Rows from block 3 of the audio encoder of a small audio captioner, named by matrix and row number. Rows with one number belong to one neuron. Each number is 128 + 24 x the weight over its row's rms, rounded and kept within 0 to 255. All counts start at 0. Numbers have three digits each.
After each neuron's rows are labels from the 100 clips, of 14976, where the neuron reaches its highest value: "strongest on" is what is common among them. Only what is clearly more common there than usual is listed. The data: synthetic speech, music and everyday sounds put through simulated rooms and audio effects.
# fc1: MLP up (encoder.blocks.3.mlp.fc1.weight, 384x192), inputs 0-95
# fc2: MLP down (encoder.blocks.3.mlp.fc2.weight, 192x384, transposed), outputs 0-95

fc1.240:140125159122161137134174104123140155145115155131113118160074124141092154138108162162124141162124133110109164110099155140126151098131100137103065105151138145190156091107131096123126107133165104095159123135135094097138130147090140115119136112145167081135121116128138119153103136127120173110
fc2.240:154111145139124175089128169144147070110153149157132127078094105152161119138121119096152118125151111164115123144131125132123151081136150156105075138100143118130116099121107148121111107112158151146097131159129148136153111151096162116131142118120123108132132129137115166157130146141144127095
strongest on: dry

fc1.255:174102128117148113108130136159111132128099088145104142107151097121113149112165149092106121057081118116127086114098134121138134180121138123134133132110098137144133105136168129121081141144109153090184084130159139110103156107111080122112143109126188131141124129119146110116183133102137117153
fc2.255:095110125171145101170128148142123105096097084128088136158114133146095170122116151131169129131109108121168134150145117127125080132108132120148118096141126095124136135143144138133145158086175152175112121115126127151102112105106158119104136122119130155075137117098118160107163122083137142135
strongest on: drums

fc1.203:122134133154131141081108086127173123126105115155110162082103106135090104107136075072137129115138147172131142108120121118179115060127146111142112149159144101148127148146151169114099133110162164173096091127091127107123155117127115154136135129129154104119120129141138067118108144125167116144
fc2.203:093137119142162134166138151102112118139190165132112132124109130133151119125120147157098109116167146111129134124133123114135126084122136128142111181111102167157116125149195114138132130117190093112133161081144153143130090156132077137076145135081121125168119131152098157136100125152084114138
strongest on: speech

fc1.15:141095086173149125132143138140137100146160142161142132130139116120098124118175183127171137110150164131143174074116109116144136113132128139145128100138147099112153084113148152117097094101119145118145087108163104166147146076149118093131162104155134157057136143126084138120109134152152134121
fc2.15:157114099143097137127103173144126080116115111142126115150132085099112112143111163154150140121087138107165144135180153127142095098097142146147130131116136156159147147134106162152136109166096130122123130145108165122141128104126148103158119108129116153138125087145100078166101170149124134150
strongest on: wah

fc1.146:092110162106105125136131145093136189135124084108170139150123089097157161129087117153113079114113142140140143082136094133122153101140141101070132142127089108120138119143147161124103140125109132103125120097128109157153129122131118122137137145164140160180095123158164141093145121135085121169
fc2.146:164128102115137113109177117100089102144112087092137118118112124128101189142130124137133119145127131088133124146100098140123154114115101138129123127144125125113122137149101115157137123112098153137160151087132142161130171124122119125138121074100141091107189150137134109146145157133161115110
strongest on: dry; speech; telephone band

fc1.5:112103134142109148132137148131103065121135135115188136184154155140150147130128126130174130175148113144130095132158130133118143128097117107093141142096132134152130138122176134160151117160127112137205145147122130154154151122118158155100121099146101143060120098150093133136084103168094145115
fc2.5:101111088137145154130152135126100129112151119127094098145144124111132142191148143103147169166134118134154136129141138095163110129113140176129144120141145087125105118118181127113108096141151128141107115158132138155112109117075127155113138128163154135152074100139083124119146104144117093149
strongest on: dropouts

fc1.103:125076098137106147097131127140117101190076092103139139111117111120124148108114093109143135109128100159117130122098103107125157093119098115109145160154128106116114168123150100104157174166133127135144116131167140150156084122101140111151118054169148129119141162130120155121168153138138104096
fc2.103:127138116164108112124156133089104159122138132102134119127104146134116134124168127125164109169103099107134134109109132136096101125163093118172149130109169144165134133110159136193081100170127128081097134147140108077143138100127125088144091141167110098143095131134122136149114130166179151101
strongest on: speech

fc1.280:116100102154151143138168193178102138174100124132135103123159115106144103129096124127109084157149180166138125138161083140164140126110090155118137103110153119133062158142152155142128143124123137080112101114114148141145076189127127140133133104115123121116098105111077131083155138141100174099
fc2.280:115120126100132140116097110144124146153102121196156160115115154126125121110086119099120079094116129081148109159127108113130127117111122142157147079119131114132159113149144156137123120105137122132133128116138103124130116179134109076125119109124127139140113092095137117178127120102115106120
strongest on: everyday sound; wah; telephone band

fc1.16:172101130174136113143160122119106149152126142182129161128126115142077106116118110132148164108173131111146128145122114120139105098105104138175100114064135145115124124145169143134132119141091156123137140137181153064157151104116156083143114129115113131150168129140110146150143192143121149144
fc2.16:131103112146111092115145102127099116124159156125139161105125101110138125133127130135132159188162180111105142151139176088116149130109113100137116129120114151107107110077126130143162118115141150119116122115130117076117186119130134112076124116125130138128097137143128128066119138135124095136
strongest on: reverberation time: 0.6 to 1.2 s

fc1.288:125148103120131139121100141116090146118105096141157136112111099093108093109094172109106134109061177153066154129119130127089128104131110145110151202132131142150155133151151105142154130138082131105128133141153150120157163082134099114126111119167135146122154137128115098095143179110136180140
fc2.288:102129133134146140111132120130154116129119162184146101159118162135179093150172168124116146122097157112106155124125116159110113108151093142140131105136158131131126145126155083128125104148085107135143120164094093162123148130144141131126078159135135142139142199103110136145109120135136133111
strongest on: far; short reverberation; speech

fc1.108:098110091115129121127116107187135105088166205150130152188128089107130102104153112153136127126120142124133110157136113121122109146097104151142099157095167075138153121107110077110130118131127115114113115137160132149132122147150106128109154123096138105090147111111129101132105134145077131159
fc2.108:159134106120108144106071152141086154170086110105099158104169111097163129130117127154117136171117143141116099133095082134097154139116116143133131129153100092118111109140127163149129106126113148157138173098120119127138140138142169120193148150114121128139203126114103109123134105151118159093
strongest on: speech; dry

fc1.199:124135117106152147115124118117166123138147132153165109098152099102083136178131105107115118147103129104118132147071076170128127180164147158166110123082119116148112096119083128137167101086118108125145153124126110103123177142159088161133166116137121114116075111104091096115133134105168154108
fc2.199:163121116132086099140144097144106110113116148107135125079167126140169136132146123147101170139138149146082092147129104155117100160178113098102124151143144139095111138101137138127127117130129089130124130116108157131125082147135098125153143171089153141128102137118128139124150083164099151115
strongest on: speech; wah

fc1.226:144140142135144120119100168062130154113166130108162131125111160161088124162128159129124148143125120120239100142098091199131154094167129147152128139180157134121129140210119133126121120131128123110124112142117141182154139130174102118133110096136166123109125143128131111129095144138138107150
fc2.226:112175134137126140133139112133150083093151150138144143142088145114172097106141135119116146138120116131063149141153114105100129100162124172150140134132120151123108139123147113110112180118134157162124141151085107108102132172147140100142135154110116131127076149111137153113163129110134116089
strongest on: wah; speech

fc1.111:135163160147116184120115126128102106093120159126129079121174132128146169111081124103168124121124163116123139089156080132095147148163126149117145115151145129119129094113138138128129144159168104111118174122113133157130122150146124119106109096101101141186137145116169185103120127113149127148
fc2.111:137150148145114142133108201152118112141103110136124125101110102147114147111099110154132147104113141128138126094114086107114087123145149131141145116156156142084125118140176119129201141082159090139142166132101138104157128166107127104125143072137133091119163110129136147145154111134140140203
strongest on: dropouts; number of effects: 3 or more

fc1.27:116085172132107101100147183152155130170121108147103165118165149137146130097099166118113142078117133169146118113144097112150165138168135144125139099129066081159113116152164124152126134093155117147131154147093134170162107109128124180080128134137118156104148103133136167113089117131148147107
fc2.27:126136166159068081126118140138117128129136145120126076109123134116108141126132153142141122104115097149139095100127147128118119085140133157152160088112147117150131130145131141149090159138142149138139141143142087117120097157157106107113097134149126159127150123138137144129158180078108147173
strongest on: everyday sound; dropouts

fc1.336:092101118118164141102131114108147160172163077192087146139118133141093091122140125116111081189159125129153100150112143124102110110150124121134121152108143128138104129094124154153141160150121140099122105161187093125154176120128131137129083125119123086138091078124121134130068118189133092138
fc2.336:135078140119111144107078121179119148142112132133136122122090138108130141129110145084127120120132158147079157133119153152127106151205093119111141143140133156118165124126120109115094119107127144126156123135128130117099103113105126112119142088125131112134124105110150122084134178112107138137
strongest on: everyday sound

fc1.347:158134138143155166115137124130151126145153112158117143110117151110157130143127196109149098106142117114132119137123138129154106117112107130143118144134090130105119097132161112131117111120125112156137157089137118131092121098131080168120108080127135129124136140129139123125152151159122105131
fc2.347:144123111157135156139129138130158135154144098125158132126103134135117093164162147094095127060134159131151124116150123136115141184132112174107128143146105121109180082117154146097137114129148152123124117122142139150135124100144105139136126112117174125140115129140088084129049122153098126106
strongest on: speech; dry

fc1.184:190107155076130095143127124122158101130141112050148106124123123120153128140138122121124131123177148134132081126134127129168152152093137137140114141140150142140123164100102100158157135143122114129118195124129120095112149103118108149156131132115122149115161094111114141126176146142136117105
fc2.184:139148138127106076146120115146139113126177122107084136133147111150133103136123131152107110146157155105166118136122123132100117177145118121129129150165149143170137144136131150109208123132113131131113154164174131118109115117112146179100154108138158136144113126141127144196122161163118156083
strongest on: ring modulation

fc1.80:102141112140095104168104134113121142126132165175058124113133097114124151102186114196122090141112103142123107115127144135129132089110122117073116141100158134164166124137109126132127146128120110094159133106125091147133106095072170178119141116078157131113206124139079130131125185147114129185
fc2.80:141137130131114165087167166138117090094128092116172098133129152139149128091131112100149128139148119130105174131140121126163138103123118125098128145130112084150122155155153112098108138109083119106162150135132091120111105139113132137115136115100106111161129092085134128144141133111140114126
strongest on: dropouts; number of effects: 3 or more

fc1.334:136142201137123137142138150139110126161143108147095120134148112126131102089164126144115116124085118124129140120102091130155092092118140140145164111081114140114141105107147117172111141144130134130117130143146119111149100139101101158122115064141176128103111140102141054132125145158132146167
fc2.334:127116120147127164102149125145140136089105072125149143130124123079144121111100109131121123098140106131132176158170096120134139158144083127098173135098125107122156133107170183128167149103140114146130160119128136122095067160126120132147115109123124131157147058113132130143147085112123120148
strongest on: dropouts; ring modulation

fc1.120:079158109159080104110107137117148137115142108128187143149113099145134112080127107160112124090139097173143105131133121116136126116131127121116178154125136126117150108126136100158133110124121099161143118118103120179168148131130127098120128138132135149141158133114107134126126106186174145081
fc2.120:132139169133137120119152116134115119102132131114111134170170186117119126177130169121174125125129136124119143127165125074140117121081107160099108143182105111123131132155155137167129123142108132096126123120127116134111149181143131111119110176144157116146115119128146131166097112181161107153
strongest on: dropouts; band

fc1.230:106117111129113152107101230171124136138191084162141123154161123112156109134172109145146129126148158135188094149107114130121152091132108136114138145112140156145131114136122165136111067092138106158155072130157130102114136129133126134119130123142124090112125118141118093089131134105149137101
fc2.230:175113105140123122100112106091165113128142163093089112130162085114127087104098111113116070084151119108136126108139134085098102133095133122090165127114118107146157117124156107116085133112145113127132118147174139100112135131103120132100124122091158112083167106115125142177112170170147131103
strongest on: wah; number of effects: 3 or more

fc1.252:155176104136156055111115123158121096072157154153133113086118122129100083103155150169130170131164131123136131157130144104126147101142130152150111088102107137096163115100134142136088120124145140131122113134122111136113145110184126130148113179152107157168126096132116158112133118090101126121
fc2.252:128148149168159078109130134143120179107131159162161159130143105147107107095159127160115092152115111158117102166148127123166111095159109142126163130137118135105123139110178120070139151120164118111077096143105132155115158127095158088095123133142112118104118119129120133141125143131130083134
strongest on: drums; echo

fc1.122:095129112156110134168114121155101145113130186117118125151134121131133131112123122126124123128134096097116109122106119114151160157157118130109118121149118102152194125144160115145131119126143125104136120121150144151164123133105091086131091106152124117111121089126140138107133142055148112163
fc2.122:143101183134125156115126108137173148148169149115150156065123108138123146150150163121153179140137103134157115166154137143109161143119158133074103129094137108134147136140111119140147135125153104138129135100146102140148138124074131147164125135136103132151129139096145139098123144156139164122
strongest on: far; drums; short reverberation

fc1.283:123139131126094142128103152143167159141116156100110106170126167093114123174173172131129163088120153135127117105100142122122158159111138139112100102134117124128100126152096145104158140121142135098151142102165083129122139183123163101111139072138129177144114123144096165143133135126169091122
fc2.283:113131121113132152129135104120158168114139100126160138160141169108117164108148140088143154134129128133144108117153114141104118125128105101130161104140103150087045108141093091149125158142146130112147109144170106132143149142136149114127094131104146120061095108095116116119132114128114132137
strongest on: dry

fc1.194:098129127095112140147147141164131138140140112163212146129093131076150130119130129122119098119113131129144207092096120115104167147135145112113124107123135128148174105115171134118136142135128134098148121105125106120090121109098132170131147086131144095153094124125111127133137125103124108092
fc2.194:116144152117113148118117119149141148112080172119092137151135127124079147116130154107150136134124124109117113094116124141115147108087084148080129110131097147135145124143158151116151121151121135094153139132107112160176085127138137162073084123130200125110088115129125127149100169164133118104
strongest on: dropouts

fc1.168:200172108149152158091139139103145107143131141144140143094125124118098108113090128117143152106126119094161080122068120185153106080115117158121154078110138154132157140119130095129114156166120141151101175080133130110117102124102162099140161128130131143143129128146176154123080135153107127127
fc2.168:119145143131170093165146132125173141093125102139133132122129130116132154131114111093152113119159173150151049143156145136141150106107150124137137119128121131134089107154123116115136130108170112123133175147156132108140132181119123097137141108116139124144142116108188119140110085104132119122
strongest on: dry

fc1.12:137133166081116158085141125176112111107158125099126139111104128138155121116125124170139125091141114151136162113127134116117139158130129160115111123133140103125146140145154101169108102092134113128110149103115130138165098156157142114119119113087126073108158105147111119114111136112148168105
fc2.12:126119119146150123122116098103155151103177143127090097136093106110160152107129168171130133169129109113162134130131087144099108159132123088144127140099137147089117147118138123117102118170173161126120104134089152131089143154139151206104184184164132088094109147120126149097116118139144096138
strongest on: speech; tremolo